From a checkpoint of a small CTC audio transcriber: 7700 steps.
Rows from block 2 of a small CTC audio transcriber, named by matrix and row number. Rows with one number belong to one channel. Each number is 200 + 30 x the weight over its row's rms, rounded and kept within 0 to 999. All counts start at 0.
After each channel's rows are labels from the 100 clips, of 14848, where the channel reaches its highest value: "responds to" is what is common among them. Only what is clearly more common there than usual is listed. The data: single English nouns, adjectives and verbs, spoken by a formant synthesiser in many voices.
# convs0: first width-7 conv (model.blocks.2.convs.0.weight, 128x128x7, each kernel summed), inputs 64-127
# convs1: second width-7 conv (model.blocks.2.convs.1.weight, 128x128x7, transposed, each kernel summed), outputs 64-127

convs0.76,204,181,185,213,215,210,189,205,209,179,201,224,177,178,219,222,259,220,146,210,204,181,184,168,210,201,217,194,184,202,195,215,225,170,198,202,192,216,166,214,204,226,189,141,239,216,220,248,219,231,170,223,223,192,145,223,186,218,150,169,172,221,254,200
convs1.76,212,198,195,172,159,194,202,186,180,214,250,178,190,182,234,219,233,233,152,235,137,214,195,226,214,204,266,200,205,205,203,150,210,208,233,187,169,173,194,205,209,153,281,152,224,177,209,194,215,206,170,223,244,178,226,221,208,268,183,188,187,203,206,129
responds to: /t/; /s/; clipping; mains hum

convs0.117,184,159,212,210,277,180,217,143,217,178,200,221,202,180,245,182,200,168,206,227,198,220,203,189,226,205,212,217,206,247,185,219,129,208,238,176,211,178,182,97,191,174,191,151,160,213,212,237,193,244,208,209,209,177,157,237,189,239,221,236,184,212,191,232
convs1.117,182,192,176,213,158,246,185,227,229,180,208,173,206,188,174,198,228,208,126,225,177,218,223,177,184,274,205,205,148,183,207,210,196,193,177,206,190,163,181,210,265,184,200,194,197,133,225,215,138,241,235,216,186,204,208,245,161,286,174,145,199,206,212,244
responds to: clipping

convs0.125,159,171,177,230,202,153,256,207,151,153,195,162,198,206,195,199,239,232,152,175,183,219,148,201,168,177,185,203,208,229,189,168,194,138,177,165,184,231,140,183,213,214,224,172,192,198,175,235,215,173,196,234,208,191,163,179,250,175,121,164,214,206,166,224
convs1.125,162,167,210,250,199,192,170,156,218,255,213,180,178,218,236,231,205,142,185,178,180,236,183,249,213,229,191,188,183,224,225,191,189,153,218,209,244,156,223,156,204,279,231,175,235,189,187,186,181,260,196,213,277,206,272,199,144,242,161,162,223,173,179,160
responds to: /t/; clipping

convs0.20,228,199,192,203,255,232,161,213,258,223,192,225,203,161,179,156,231,224,234,181,204,184,195,172,190,278,188,160,216,197,243,221,241,206,220,211,190,214,241,230,239,182,131,216,195,214,199,210,239,213,181,196,203,207,229,236,208,228,199,228,173,188,192,100
convs1.20,203,185,208,202,122,225,180,207,235,209,172,142,194,132,195,188,227,236,222,219,193,221,234,231,203,248,217,211,201,184,208,223,217,182,176,182,177,181,189,216,177,160,198,202,197,152,217,203,151,243,237,213,235,210,213,264,173,167,191,286,183,183,211,233
responds to: clipping; thin (high-pass)

convs0.102,167,162,174,206,185,152,216,185,183,186,108,174,195,206,146,204,244,157,142,151,193,186,169,193,204,146,240,212,201,181,175,206,181,192,199,215,227,211,217,166,241,210,191,142,201,196,158,235,188,158,220,217,166,187,168,179,211,211,99,182,212,204,189,208
convs1.102,242,225,190,154,146,211,199,202,199,233,177,193,176,222,195,214,222,210,193,191,147,183,171,200,228,209,243,210,163,262,207,202,189,180,227,215,237,199,217,153,244,193,216,194,223,200,236,217,187,221,157,219,243,185,249,202,152,145,103,212,203,189,190,161
responds to: /t/; /s/; clipping; /eɪ/

convs0.123,181,228,235,156,204,162,166,160,237,172,175,217,215,178,191,182,294,182,200,189,193,179,201,170,210,213,228,156,240,185,198,225,190,207,235,214,209,181,168,179,212,236,177,220,171,250,178,221,151,264,209,183,191,201,190,190,143,243,150,203,195,144,196,213
convs1.123,225,181,208,218,193,217,215,192,255,248,200,126,196,230,222,218,248,238,151,220,173,209,262,197,258,216,193,163,197,218,203,194,211,144,232,148,208,186,183,203,242,204,201,203,226,166,228,199,184,256,185,212,238,177,237,193,91,258,210,184,198,191,195,250
responds to: clipping; white noise

convs0.119,175,241,196,167,202,235,242,158,179,160,158,158,195,220,196,194,191,206,195,205,213,190,165,185,150,140,224,214,224,238,192,214,185,164,160,177,202,189,158,200,184,184,204,198,165,169,177,193,198,214,222,201,182,149,185,206,164,220,218,220,236,212,194,216
convs1.119,242,207,249,196,253,199,210,213,192,203,197,228,189,222,166,221,186,200,199,180,218,172,174,129,209,216,193,162,202,209,197,159,226,176,209,226,225,254,210,194,220,256,164,178,202,229,218,223,225,184,227,199,196,183,230,147,192,203,196,176,236,170,136,215
responds to: /t/; mains hum; /w/

convs0.85,243,216,169,149,204,196,179,217,213,229,214,211,224,147,219,195,271,203,234,206,196,193,202,198,223,250,199,209,218,199,179,177,230,221,235,210,214,212,234,213,211,201,150,196,184,226,204,233,253,236,175,235,206,189,200,228,228,242,203,238,158,178,159,115
convs1.85,218,191,162,163,128,244,203,176,226,219,191,176,184,147,208,214,243,242,231,199,175,235,259,248,218,234,190,214,185,250,196,193,189,198,171,210,214,158,221,219,176,106,206,192,211,157,198,204,145,241,215,215,229,200,194,241,230,187,163,237,183,208,207,214
responds to: clipping

convs0.60,220,202,186,203,254,231,148,212,256,226,193,222,200,157,189,159,230,230,219,183,207,185,197,164,187,273,183,176,224,199,242,221,242,213,230,201,191,206,235,218,231,186,131,221,200,195,201,207,235,215,188,196,209,200,223,246,212,232,198,220,180,184,188,92
convs1.60,204,185,200,198,118,224,182,211,239,206,174,146,193,139,198,189,226,238,229,216,194,221,239,228,202,256,217,211,199,184,206,221,217,177,174,177,178,179,188,214,188,161,194,197,194,153,219,204,147,244,234,209,227,209,211,268,177,173,184,288,182,186,207,239
responds to: clipping; thin (high-pass)

convs0.0,229,214,179,229,244,234,161,218,245,225,201,222,207,173,176,148,250,200,239,179,213,182,205,196,186,268,173,175,230,210,194,214,231,216,218,219,183,204,247,225,244,199,139,214,198,206,196,244,256,202,137,220,189,214,239,238,221,221,200,237,136,174,168,89
convs1.0,189,187,205,189,111,203,185,199,219,234,170,143,186,118,186,198,235,228,224,206,173,224,238,233,192,247,204,225,204,192,202,210,204,186,181,180,197,185,206,207,177,139,203,203,213,138,209,208,139,220,227,216,223,207,203,258,210,175,176,278,203,204,215,231
responds to: clipping; thin (high-pass)

convs0.70,180,233,211,242,219,235,131,194,219,205,204,262,199,185,249,239,163,194,210,232,218,184,215,216,181,161,251,204,182,233,171,195,219,191,233,186,228,209,223,220,202,177,181,222,202,173,173,91,241,208,228,148,221,202,230,167,257,204,219,219,195,219,225,218
convs1.70,189,180,182,199,151,199,215,225,239,198,167,177,200,174,173,237,237,216,270,218,220,222,229,210,230,176,175,216,189,220,221,199,203,152,199,137,192,154,254,220,179,217,197,206,187,170,223,206,219,228,226,186,183,167,230,181,140,153,181,289,196,161,216,242
responds to: mains hum; /ɝ/; /æ/; clipping

convs0.63,184,247,181,196,250,228,164,144,214,183,179,208,207,160,209,158,233,195,223,222,182,174,196,192,186,241,194,165,222,216,156,216,186,188,215,174,194,169,229,266,251,217,161,255,155,199,181,201,243,208,190,199,206,208,239,282,223,218,204,225,172,172,173,115
convs1.63,216,189,227,185,148,214,196,250,228,251,192,127,227,151,216,203,237,226,215,234,191,220,260,209,226,247,186,224,220,172,215,247,182,156,182,185,207,198,200,201,206,153,190,244,165,146,209,211,189,232,220,211,223,218,215,284,203,205,166,253,186,192,207,277
responds to: mains hum; clipping; /u/

convs0.89,133,220,253,165,219,187,176,181,170,214,190,164,255,207,188,234,120,195,164,208,247,209,190,173,166,173,221,231,253,160,216,258,185,188,206,168,238,223,215,187,161,200,210,217,191,183,181,147,182,217,232,200,186,194,198,247,172,219,184,199,201,161,130,195
convs1.89,280,256,202,148,207,211,191,194,230,224,185,204,144,226,227,147,199,205,172,176,196,182,228,177,195,194,193,183,217,226,180,176,223,201,193,205,154,216,191,197,193,243,196,227,160,216,229,218,178,196,186,201,203,185,245,221,201,227,195,176,217,197,197,265
responds to: /t/; /ɹ/; mains hum; /eɪ/

convs0.120,270,198,183,189,194,180,174,229,208,218,196,188,230,173,173,149,264,193,204,170,153,179,177,178,196,215,167,207,170,173,178,180,182,200,212,182,171,231,231,193,237,178,143,180,201,199,183,218,228,200,168,246,193,143,233,190,243,203,217,195,160,190,149,147
convs1.120,211,200,203,171,146,221,193,176,217,209,185,201,184,133,191,208,243,230,255,158,170,219,252,244,226,231,182,225,186,262,162,158,195,211,204,207,204,183,245,211,132,133,194,225,233,186,183,203,156,215,215,216,253,221,180,238,235,171,178,245,201,200,200,210
responds to: /t/; clipping; /s/

convs0.23,127,213,205,162,193,206,219,143,147,147,202,162,236,215,185,233,189,209,180,199,185,209,143,228,130,153,213,216,188,148,163,197,226,152,162,171,241,170,174,201,190,207,260,146,158,197,178,171,237,161,232,182,159,232,206,225,196,162,179,169,242,185,198,225
convs1.23,239,228,200,191,182,224,177,251,206,178,176,175,221,208,175,212,184,242,209,157,206,210,208,166,257,216,172,194,181,235,274,216,227,202,226,203,211,200,211,212,224,245,208,195,207,175,207,188,215,225,143,177,228,207,236,172,229,186,177,171,280,226,209,192
responds to: mains hum

convs0.34,221,208,163,188,241,229,168,208,264,221,192,249,185,179,192,165,270,201,236,177,191,160,210,195,202,272,194,177,245,230,207,220,220,226,237,221,192,205,241,225,246,207,144,217,201,221,203,230,251,228,142,245,180,205,219,224,237,221,191,225,151,187,211,118
convs1.34,192,195,187,197,104,215,194,201,212,235,169,125,154,128,192,203,249,247,217,217,160,218,231,239,196,245,204,211,189,201,192,202,199,174,184,185,186,164,212,200,186,149,204,182,231,145,217,207,155,246,222,226,230,207,195,253,217,168,170,254,201,208,231,239
responds to: clipping; thin (high-pass)

convs0.19,150,192,193,145,208,199,208,220,150,220,169,167,184,197,169,201,177,203,121,160,208,194,141,147,195,134,179,160,214,191,204,192,174,173,208,186,222,243,191,140,121,132,229,205,224,192,176,162,141,199,194,199,192,190,223,177,188,222,179,140,226,149,197,206
convs1.19,223,260,214,177,186,176,215,210,185,169,223,198,153,189,171,212,196,184,218,132,217,209,176,177,196,207,150,206,194,229,180,156,201,238,210,248,231,220,216,120,214,223,193,214,180,168,206,208,195,202,141,202,189,167,189,216,230,207,213,201,277,230,178,202
responds to: /t/; /s/; thin (high-pass)

convs0.111,192,227,191,163,205,245,188,124,208,152,141,172,186,182,218,196,147,231,236,224,195,205,202,204,190,149,174,183,217,196,193,178,169,192,212,196,204,178,235,182,153,173,164,146,133,187,200,189,245,200,207,201,170,171,205,222,157,108,161,222,179,181,168,210
convs1.111,255,230,201,193,185,247,180,223,246,228,168,183,213,206,229,190,190,220,300,190,211,191,158,200,197,205,263,203,161,180,229,189,197,182,210,211,177,205,176,185,160,202,169,228,197,191,225,210,225,182,247,182,233,202,243,194,196,130,182,341,200,200,200,228
responds to: mains hum

convs0.104,209,182,223,184,174,210,226,170,198,216,156,175,222,209,165,217,266,223,207,171,160,173,205,182,196,219,236,202,227,187,201,211,205,215,179,190,251,151,164,233,174,283,197,233,210,205,217,202,198,206,199,180,217,203,246,164,134,183,162,202,221,171,141,170
convs1.104,195,169,215,225,175,223,209,179,272,231,222,113,207,214,222,221,227,228,176,186,211,224,255,143,271,196,151,170,192,185,211,215,196,124,208,191,231,195,198,195,209,227,196,187,210,173,212,192,160,286,160,202,257,186,273,193,174,246,202,213,230,224,191,210
responds to: /t/; mains hum; clipping